Weights of a small image classifier.
Training: soap at rate 0.00099, 6500 steps, batches of 256, held-out accuracy 100%.
Rows from block 3, named by matrix and row number. Rows with one number belong to one channel. Each number is 128 + 32 x the weight over its row's rms, rounded and kept within 0 to 255. All counts start at 0. After the name is the row's rms in percent of the matrix's.
# convs0: expand pointwise conv (model.blocks.3.convs.0.weight, 768x192x1x1), inputs 96-191
# convs2: project pointwise conv (model.blocks.3.convs.2.weight, 192x768x1x1, transposed), outputs 96-191
convs0.627 071 [ 88 132 134 128  81  90 180 141 145 138 171 107  81  79 158 166 116 102 181  99  63 153  60  79 143 182 144 101 120 153  89 175 115 100 106 122 156 129 152 146 136 142 113 135 141 176 149 102 121 179 125 110  69 151 193  97  95 103  61 167 127 144 180 141 109 108 144 147 129 171  92 154 141 192  77 110 104 136 133  90 109 130 127  70 159 132  65  91 152 115 158  91 124 118 221 143]
convs0.628 080 [138 156  95  62 128 158 199 153 164 162 171 157 159  88 137 158 124  85 155 101 117 144 108 134 160  49 159  82 138  78 159 155 153 146 168  80  89 112 144 110 129 135 133 116 123 157 152 120 116 113 110 119 175  98 109 142 136 155  85 196 146 120 149 104 150 157 167 125 137 119 117 158 106 112 171  80 151 142  92 149 157 155 133 116 138 134  85 113 134 195 151 118 104 156  93  39]
convs0.629 117 [154  71 189 116 107 104 127  84 140 118 146 106 148  89 174 136 181 133 146 112 109 140 133  69 107 188  64 135 147 107 151 172 100 121 161  64 199 113 187  69  68 151 129 152 146 124 129 175 138 129 106 102  92 107  59 130 121 123 104 132 183 109 141 141  84 138 129 135 118 114  77 184 120 125 108 167 211 121 139 154 157  73  99  96 145  96 126 152 141  83 124 153 103 122 132 151]
convs0.630 074 [108 202 131 143 146 183 170  84 121 136  99 158  90  58  98 116 135 182 125 123  55 132 137 152 144 103 123 127 128 105  86 154 110 130 115 129  66 134 108  70 174 188 152 128 141 149 202 158 107 122 124 148 166 112 130 142 120 108 115  93 124 118 179 124 101  88 122 124 180 149 121 192 164 121 111 142 165 128 102  90 148 103 105  83 144 138 101 110  72 156  96 107 128 148  74 133]
convs0.631 090 [142 133 125 128 129 133  99 115 147  66 127  95 135  77  83 142 116  74 185 122 114 111 100 108 148 130 137  71  76 115 118  99 137 163 144 124 146 110 164 147 136 102 173  85 163 149 142 161 128  70 150 124 132 148 172 189  80 180 145 114 146 122 116  75 118 116 102  75  27 178 101  85 122 117 103 145 146 164 162 139 119 137 128 157 115 185  82  98 147 108 149 146 119  90 148 112]
convs0.632 103 [155 146 102 126  72 128 144 139 100 104 149 110  56 130 133 107 149 114  98 135 142  90 175 163  80 125 133 172 107 155 146 109 111 143  52 133 111 165 111 117 167  74 202 157 189 111  95 141 116 105 164 125 117 110 112  99 119  90  90  58  87 113 175 124 151  73 139 142 125 129 109 112  99 170  63 111 133 174 129  99 106 162 147  92 152 120 144 162 178 146  77 146 125 135  63 175]
convs0.633 087 [132 194 116 122 161 171  84 125 126 103 117 109  90 140  98 118  98 134 131  89 114 127 159  46 144 132 161  99 170 153 124 174 119 145 174 129 143 109 115 119 107 126 117  58 159 125  89 148 167 107 171  65 118 145 160 122 138 140 138 143 118 171 117 154 214 112 169 149 133  95  36 118 213 106 137  93 157 129 162 101 108 111 114 129 132 105 169 120 167  48 113 128  98  93 151 124]
convs2.627 072 [172 162 120 137 124 146 111 154 140 129 135  24  67 169 164 122 155 142 105 179 149 175 126 127 127 101 127 141 130 130 133  80 146 113  78 166  88 120 103  61 195 123 137 128 114 105 101 120 185 108 136  91 179 120  55 112 126 103 148 134 132 153 115  62 163  95 127 160  31 138 145 218 173  99 110 168  91 102 160  88 135 115 142  70 107 176  54 175 122  94 129  62 104 111  95 112]
convs2.628 088 [171 160 161 115 127 102 124 124 137 134 133 132 125 196 139  72  90 104 116 102 151 168  80 134 138 123 139  80 124  92 153 146 117 148 141 139 176  96 220 107 129  73 152 143 108 131 107 161 171 101 167 156  93 114 123 126 128 131 125 143 141 153  89 189 117 153  86 172 127 130  91 166 133 102 109 117 105 210 150 152 138 167 182 182 124 169 160 106 145 103 133  84 115 140 138  91]
convs2.629 110 [128 104  91 138 106 138 118 169  99 121 127 172 133 142  87 142  67  96 143 164 154 127 113 117 146 145 120  89 160 103 112 101 174 159 133  94 133 154 153  34 101 138 107 165 131 114  88 103 167 156 102 107 111 155  87  77 136 162 111  82 177 111 157 173 122  75 145 146  55 145 147 178 102 116 162 200  55 120 169 159 137  59 109  94  56 113 140 168 100  87 144 145 174 124  65 167]
convs2.630 085 [146 133 159  93 177 135 170 154  80 142 130 111 152 167 164 141 150 119 112 118 143 168 113 124 134 125 139 135 151  86 131 140 146  89 165 124 124 112 106 170 153  87 165 199 177 106 200 151 176  61 149 178 129 120 129 112 106  64  51 114 140 153  74 134 121 118 126 159  97  63 142 152 110 137 141 127 136 100  69 135 143 100 195  69 113 165 119 121 154  97 111 101 144 194  53 175]
convs2.631 083 [120 153 175 118 157  89  33 133 127 163 125 119 126 122  65 168  97 131 129  99  89  88  94 122  92 160  83 108 137 193 128 128 142 115 109 112 148 189 137 123 150 155 130  46 169 186 147  85 107 154  90  45 136 128 171 115 130  86  78  59 148  89  59 124 166 100 141 159 169 135 135  99  75  77 161  82 152  99 184 141 105  98 132 177  78 131 102 191 126  92 126 151 178  93 139 154]
convs2.632 122 [114 141 117 179 201  87 135 176 176 131 106 105 121 168 127 145 129 174  94 122 114 115 166 122 104 117  85 127 144  86 123 142 126 142 156 137 162 129 108 136  99  99 131 107 210  75 150 130 145 186 121 103 142  93 145  77 105  28 135  96 104 156 121 101 120 197 170 117 126 128 181  89 161  99 146 151 126 131 145 128 199 104 135 135 121  88 132 106 140 117 162  44 117 142 141 116]
convs2.633 082 [138 167 149  83 103  70  96 108 137  85 168 135 125 131 175 124 150 141 193 111 144 134 149  77 134  94 101  87 152 142 130 137 109 158 151  92 101 158 114  83  99  85 134 101  68 107 141  95 133 157 145 141 179  98  77 155 143 180  96 193  84  96 114 143  77  95 150 121 127  47 139 115 107 138 159  70 192 153 157 153  76  95 150 151 116 173  54 129 142  80 112 160  86 176 120 127]